config.yaml
model: "image deblurring model"
dataset: "drawn branching plants"
train_examples: 72500
image_size: 32
crop_scale_min: 1
horizontal_flip: false
color_jitter: 0.2
task: "deblurring"
loss: "l1"
arch: "unet"
norm: "layernorm"
hidden_act: "silu"
widths: [96, 192, 384]
blocks_per_level: 1
block: "basic"
dropout: 0.05
attention: false
upsampling: "nearest_conv"
init: "kaiming_normal"
residual_init: "zero_last"
optimizer: "soap"
beta2: 0.99
learning_rate: 0.0034
beta1: 0.95
shampoo_beta: 0.99
eps: 1e-08
precondition_frequency: 10
max_precond_dim: 1536
merge_dims: false
one_sided: false
adamw_lr_other_params: 0.0016
max_grad_norm: 1.0
ema_decay: 0.995
max_steps: 4200
batch_size: 64
epochs: 3.7
lr_schedule: "cosine_restarts"
final_lr_fraction: 0.05
warmup_steps: 420
weight_decay: 0.07
adamw_weight_decay_other_params: 0.05
Rows from block 2 of a small image deblurring model, named by matrix and row number. Rows with one number belong to one channel. Each number is 500 + 25 x the weight over its row's rms, rounded and kept within 0 to 999. All counts start at 0. Numbers have three digits each.
After each channel's rows are labels from the 100 images, of 14976, where the channel reaches its highest value: "peak on" is the class under the peak. Only what is clearly more common there than usual is listed. The data: drawn branching plants. In brackets: how many of the 100, against the usual share in percent.
# convs0: first 3x3 conv (model.mid.0.convs.0.weight, 384x384x3x3, each kernel summed), inputs 192-287
# convs1: second 3x3 conv (model.mid.0.convs.1.weight, 384x384x3x3, transposed, each kernel summed), outputs 192-287

convs0.353:502496520508502483490499483488500518496518491552465505478492469528517513502463459487502503469482527514476507491499492507494527467505510497496464552514491494513473495475502479534540515506506509463492491494476492494534491463501490528507480527518494477519517508514499495495507495506504544441
convs1.353:486478501520504473518495514538486472505487497455515470508479469521486464495518535462520527519502470512532498507505491498471510504504480498505597464497510518484495496476494497454483507483508522506537539654533533520489501510521500493501479460448520524488507493486565490468507517486476536505
peak on: wood (51 vs 21.9)

convs0.356:496464500499458508424467492510486479481520518494490506490481455520492487532507536485478509461479522503448526442451467492469498527516461492491492508564530501482513497497524508498475486522523513524513499481516527487519482519487503532497467478530508488480476499513504489476503504540502527486
convs1.356:506404510495484467519505502513475500509485525502470492522487533511501486467495464547476502524459484507503474498529487498545494507515509453496543521497519506494449483497500526520513494464484518495522524663474468458493488514538518488494518489434436490527514475529564487493480506509488464473
peak on: wood (65 vs 21.9)

convs0.262:534544524552522481490506497485533543483525523524515522472499499472500524495476522501501520538520466512510490517513527522489501518518476512485478468535492535511495521484517513483502509520489544475505503493487520499502506518473527441507502517523496485514496519534476465513479499509484513466
convs1.262:467491543468499480486506503524474446507469488534452506513493528522461514541535496529475486501482512491495505477518486472499489498490509515488437580487505464509572488529513449530485491484516474519505499515542494488487529520532506500494508509557522534503455526479487552502501524471519483523
peak on: foliage (41 vs 17.6)

convs0.382:481485445482475538511484460467508482531466531483497515434500459526516512495512483498503513543518487471479479526466536486438484513505477534500502534501499488463571530522507513496464535523485501515465509484519511482480490539526478546509470467532521508507482554482496502507477479473493562439
convs1.382:526513470506551489502482533525487477505504478530506472521473491517464472482513493485480452483502474540512544492571466506542490493519479493537510493475514494516448449503482513549550466508471478463509503504453492526480488467507492500491504469472498497528496487469518491510545489504502467553
peak on: sky (92 vs 60.4)

convs0.210:497494520493519493499529456494510493552509491516503483483489492550515525470490486526555471535465524480517503517473523505527475455486474504522514469493480518531496466496485512499496503488482482484520473507490498479513518442519534467510523465505497507501499474514486530521485518541488450501
convs1.210:434490498500456502501493522513480522508453509549486453484481545499492516521526488491493534482517524541524540497533467496475497499529457485499533534512493517471553489496513527523465488503551520476489500504491482547542467499487518478498468497477552504474473535458547493429500498451463533493
peak on: sky (97 vs 60.4)

convs0.91:503440493504482520487489490507498532504509473564491517503477484491493500474534520503490440477505478503519509523475483489502493432542512476465542484530487517484480493430522539505505528466497499482497515451518531501455493521443493525504498502507485535549484494468462503472491494487496489532
convs1.91:477568483510507469478537463507492461505499482493532456523463523505466504514501512442490538526515534504480491499486536511513496558431538520493490519512485479504553508503511474499514484512490483476516477574417482448566485481539523490497507495515531502480505487533501460521513459511481520513
peak on: foliage (47 vs 17.6)

convs0.302:503508465546482505502487476453499496540533518506434528469461465507528453499495473529505513480502486484450504546480524480466416486516540567450469547512556484531490491465508491502544464498494520448454497515507531468461549518506488485454485498509546513478497560517475495516495497482455497508
convs1.302:503431489465556486541509507483511514482492457471510515525482515478461521481524522467500517528512535499505471470517470524484513545510478446514505561506489514494501491518505486518457559543545489483486491552487482493504509462499516517484500520501475522509493480470553516554518486524486513491
peak on: foliage (40 vs 17.6)

convs0.202:439508494522534476500501454524519491493503504466496495495530509476504505509494479493507479509519546488503506489435503522487481492489500488554482543498481510496500541512453483490469474514490500491488519493494500502502473476490510486461485508495478473489477534518500495457540478483501535532
convs1.202:486486510481479495518530528506482484556514487517477472502445492493477505477496543527518525502481521521497508496477484488529505544490482534470482395511520505515551498513542534512532528533538484502520480459532519530496529575511523503513481469455510476518475423479525525493502503508489503517
peak on: sky (93 vs 60.4)

convs0.130:458505500495509554527483539538514509478563516515512506490499542509487536494485585488521475491513521507529503509543508509492509490467489514519479521522467480496499520467507504472516526528501502490508492513484526522510521447476497520496504526530500476505476512476530498509506527536506433514
convs1.130:510527500515505514482508456528527481513502489512465523552515543504545482543530479503549548487504514453539522509462515523516490496522580496496556506516485518518536501540484512482450495491502473530532475487506523523507460532509502488463504495502506496503498491482499529494508494485485486467
peak on: foliage (57 vs 17.6)

convs0.369:499489481487528476508544445482473494464498500496518506496519480486490494536535518506528525464489511503503499505481510514467529496497500539503483547518512516490521492511496533502556481493512509491448505490491517522485532453516496494473527520513519493509510489550517512532512462528477533480
convs1.369:495520519498483518521496522527497532530495516510481519472498510516521537502499477517546510531555536488498471519531463486513527413500533445505530479488501525471502468483521502494488508528549481489531479498499504540508533527422521490477498478494506484509557490523531515467490504516513483491
peak on: sky (91 vs 60.4)

convs0.298:521462507512473477506496521500497520493505544503497493476529456490508482499464497488508455524510484495493519508483510510524523461497470468502496499474467528473518518519454516490529474487473506476498457536554496521522526499458533546474483467503486502494539539453490494528522499534498496487
convs1.298:540527445465529507495511484484465472485489493531525510492491492480514499491517519459489471491481486488488477518515501497499516470487542536505509466514498478552487515492541479464503498539504522516531460438509542486495494507473482481539515514533426510495524466625490504551522498540495490508
peak on: sky (99 vs 60.4)

convs0.332:526478531491488517523506497474491562469463529540527498474513577506487508446529470498495511501493503486580489516485494525475489514513497525532499511499494466487529509506510522489534514468500478497524516503497485472505461503467502459436463518503505470545511490512496492484484543488463490496
convs1.332:453564497499442547476482554506491447525500453491523490538480456485527502539503531470479489510529509535486475470494505485498532468496480491519538459492471487506495544509502443532503498527475499511506487477490488539516516496474521505508495463537543489444465522419519493513540469514484526498
peak on: wood (59 vs 21.9)

convs0.261:477535474511498504532499504510486515487543503519436497477496533537501542489454518528505530461498498502550503516495478472517517508511511502466470527507474505504451502532512513501487516510509516480528470483494517498487474460524495486434522514497543543515486498491463475486443499526470481485
convs1.261:511552536503464498491502462528521487544483533505487497505511522502541484556529466440508447499490439507522499485510502556477529462521504497499515509458507493516495499489511507460520474484491536502460506505518521518521508518471551513512493521518479490474479545519564514492546501474472539498
peak on: wood (70 vs 21.9)

convs0.381:509503535518488523490526411518507502514507517534528509508478517495501504487464518513531534481500483492554530512486512526476547500511503500525507531517494515515487486515492487499446508462487505516513484539533499482535536501494466558510524374501486514486518464502509498497531525497515482533
convs1.381:466511503467499495528509528517540471558509499474510464467493477482488510477510496486498521484589488541506557496538463503490506511479484470495482493519515557477509523503507522463486517529551534476478470483453526518552500517520517513475475528461544547528500528363518479470494514506491488504
peak on: sky (100 vs 60.4)

convs0.39:511498531462495501517498561475486505472481513523504480507470488516510557519477508514478479525466459510533496529509523497510489510466515498464509495504445488500481501453496494488464530450523537510528480476502482519505470458504468541534470530478474508532498493522496508438519475461488545484
convs1.39:468543525515480507494481452519534538464520537455488520490522495523546476507528564468537546460528472510504508520524482487511476504485470509514572470488528530518483531477523494534470453531461512506482516482530523501568504514465529498526505462521517504476517459490500469567519535530489509501
peak on: foliage (42 vs 17.6)

convs0.71:478521500497506533470513493529516508502506496519480508487520490511517526501498477469503481493502535509493488498468493539548496507485539509516490438529489504493416467507501493510516520504525477517600529483490494497517480442521535495488503500485511490485519494522490511489530543504512475484
convs1.71:502482517504475502496472506513468511484484495485462509529510473500509511472495543505472565536471501459499520519517492500498504489450512495501476502488473533497516511490478517518525503417514509490494484599482453532510495492517491479501510487475409517500490547505515492484472494505496504479
peak on: wood (44 vs 21.9)

convs0.56:509509512471498470483510451492500510481511500523513473494494488448484527511494516487544478530520490482487473486504505497488485489462448497466468490491503467491507523494515490507452507482531490497517479523503524499470518567484532533500514444501506539502453479476497486526493518519441446478
convs1.56:433482511533502529507464515516487458482479464491467486535476526488499460477517495475476478489503463545508528517468498489481499507546524465509569507528536509446535486494474528524492502508517523508473518482470450540506511457492475466482527501471481524517497492496468519470537499529524462487
peak on: sky (93 vs 60.4)

convs0.84:479459540507490526506501484492491476509545468539515502511515553501521484491531465485500461519502467485444510502471497520522527506503461506525530487492491500504521491524507501475535505523467540499561532521508494467498480502527517518518503486495499488471499477528488509519463500529500508537
convs1.84:507558462554449527542516473479510586471508496493513476519526510488510510472495479545463568485505480463491478474494492523505483487459499453505488518478501512512481531536440509571490525474520491514488508525523484485546479468512501504476464488438573559491518510532475510508533478468475540460
peak on: sky (97 vs 60.4)

convs0.379:518481495476480502479487551485514532511535467484495499504500484536506489478469482484494486497462534506492463479482531505527475492430556515492509433537507486519475529505534544474531472520496477468500473519526536482482469490499500500498530551497483495462555504502486526541520515479537513514
convs1.379:509510524522525511536482482492443514537442509511548520519463487484480527517513522501517532492529531508505502528517464517486450494522487508484476480502537477526493508473482484487469472487489512500498514515504485547516518508445508474521500492515505514527458500526472500473470455528482466468
peak on: sky (94 vs 60.4)

convs0.293:500481500529520466485449432513521506485489451492531460490481493475492514510465476498516479512480504513520509507510464516508487535485498506501509501518496508537547486505509494484514448542517527497506465491488504504533565561516502538496533479514481458531474443501480491521501477482536528479
convs1.293:513508504504554527509504484466491497496500476511496521526479462491521505491521466517459527559528504501506483487486531489496534484556453482473487497527499468470524495486461532505495506480546477491511500504505503505468477517468477471498489504474546518509478526489502517455516511513508512500
peak on: sky (100 vs 60.4)

convs0.303:515495506539526518486492546472495499533453503482501458509503515463479524502517528493480488543493440513492504520517543492472501500476535505501536485513514484470492481496492500485470505506543503557467492509493510491474488533525523542529499455484503510536492489486493555527499531506507519485
convs1.303:487537505470476518478515461485493472479482474475517501545546465501540468463476478543434553472484504517506526450498492496536458560502510497480463508499513474519513484465556494516551512471432492533513478481490514521485462508499468528518490508489507507484469532484453484494443463490563474559
peak on: foliage (41 vs 17.6)

convs0.292:499519487484508499536452526512495500501514505467483489485461544504509556473476497528487466496475510505547506500504496481539503509508532471523544502455476483487498487487497464520552501450485501508518537534481478491527467504516510492471489522459524503515503522490498473508534506538449502494
convs1.292:578525520507529514509498489520530457487497513512501494496533471499479501531526508477536437499540497491511551508519511521489510484483503530546477474501512529550492519462527541500472456521553509512494499477528531506518513494523489510506483493571487502523487474537479499494538498506516594504
peak on: wood (78 vs 21.9)

convs0.146:512502525483491452548497500463526540549509493545456499485496475520473476544493474474499500518470473488435473524505516500441514512481492522486523550469544501482475483500523488506478485504523503448483492511533512490495480542466479461491476534485469507526464508530497540529505491516518508505
convs1.146:508455501503529480485501491493471472493530484488505561522502505485522495462499537538496497486523489529521476474505445481520448507537505493488512491484528501491494486540448525477468554476512498514479505536517499510469523533524521511504522532494529520510512507498511472472526508543493494502
peak on: foliage (50 vs 17.6)

convs0.260:480517491471502545463495523499488481507484465502491495494485490523471524500481526468552462506505466482498471526524505508513461487491510456502477537530493502518505487487486529481511538507505475477500534494504495468517502533498492449510512549501492528519542495501463492518515529473470496480
convs1.260:502471495463484479519481492498485516472524544498493464486515499541489456534506462482513506477519487504479482514497491481527487564509492509504536509536533521507507470477507523509526506476521514547530494552482481508464480475441514508468565469514483472482501477548556496451462465536525453473
peak on: sky (93 vs 60.4)

convs0.183:461477476551529521527499500518489496546493481474519489495520489523548480500538526506498487510524488458474501505524494481440524474505496502522559513449517524530491476519488472485456491489504529463484496484530510483443503467502525497485488548540480489487554494527479478539552525459498545519
convs1.183:434485502500521525505478540514504500469479496492492505487496494491506497520510483500462544539504467516489526511486464491476464523500522486508557514516497570456503531507535511521500526501463509488511497531473496518509481497515486498504492485462518553468505503329517521501500510504516464489
peak on: sky (98 vs 60.4)

convs0.215:492522523519484530470513513504476519477478543517523492516468489484514525488531522476497535490517524523487516500514473478556498522530440503507496492538512517478489473491506491468548491539514507521561455489529491475491471472505504541489506491493516501489480466540513517478461490496552475511
convs1.215:548527499524512512533498501506519485504476489469524493520500478493468488481448510513504553520465497475479483519537510569489522483441538479503463470485490479513520501508470490484492496455485488473524495553509450521515491496529489520506530529486393548505503501495473490515509480515507494502
peak on: wood (46 vs 21.9)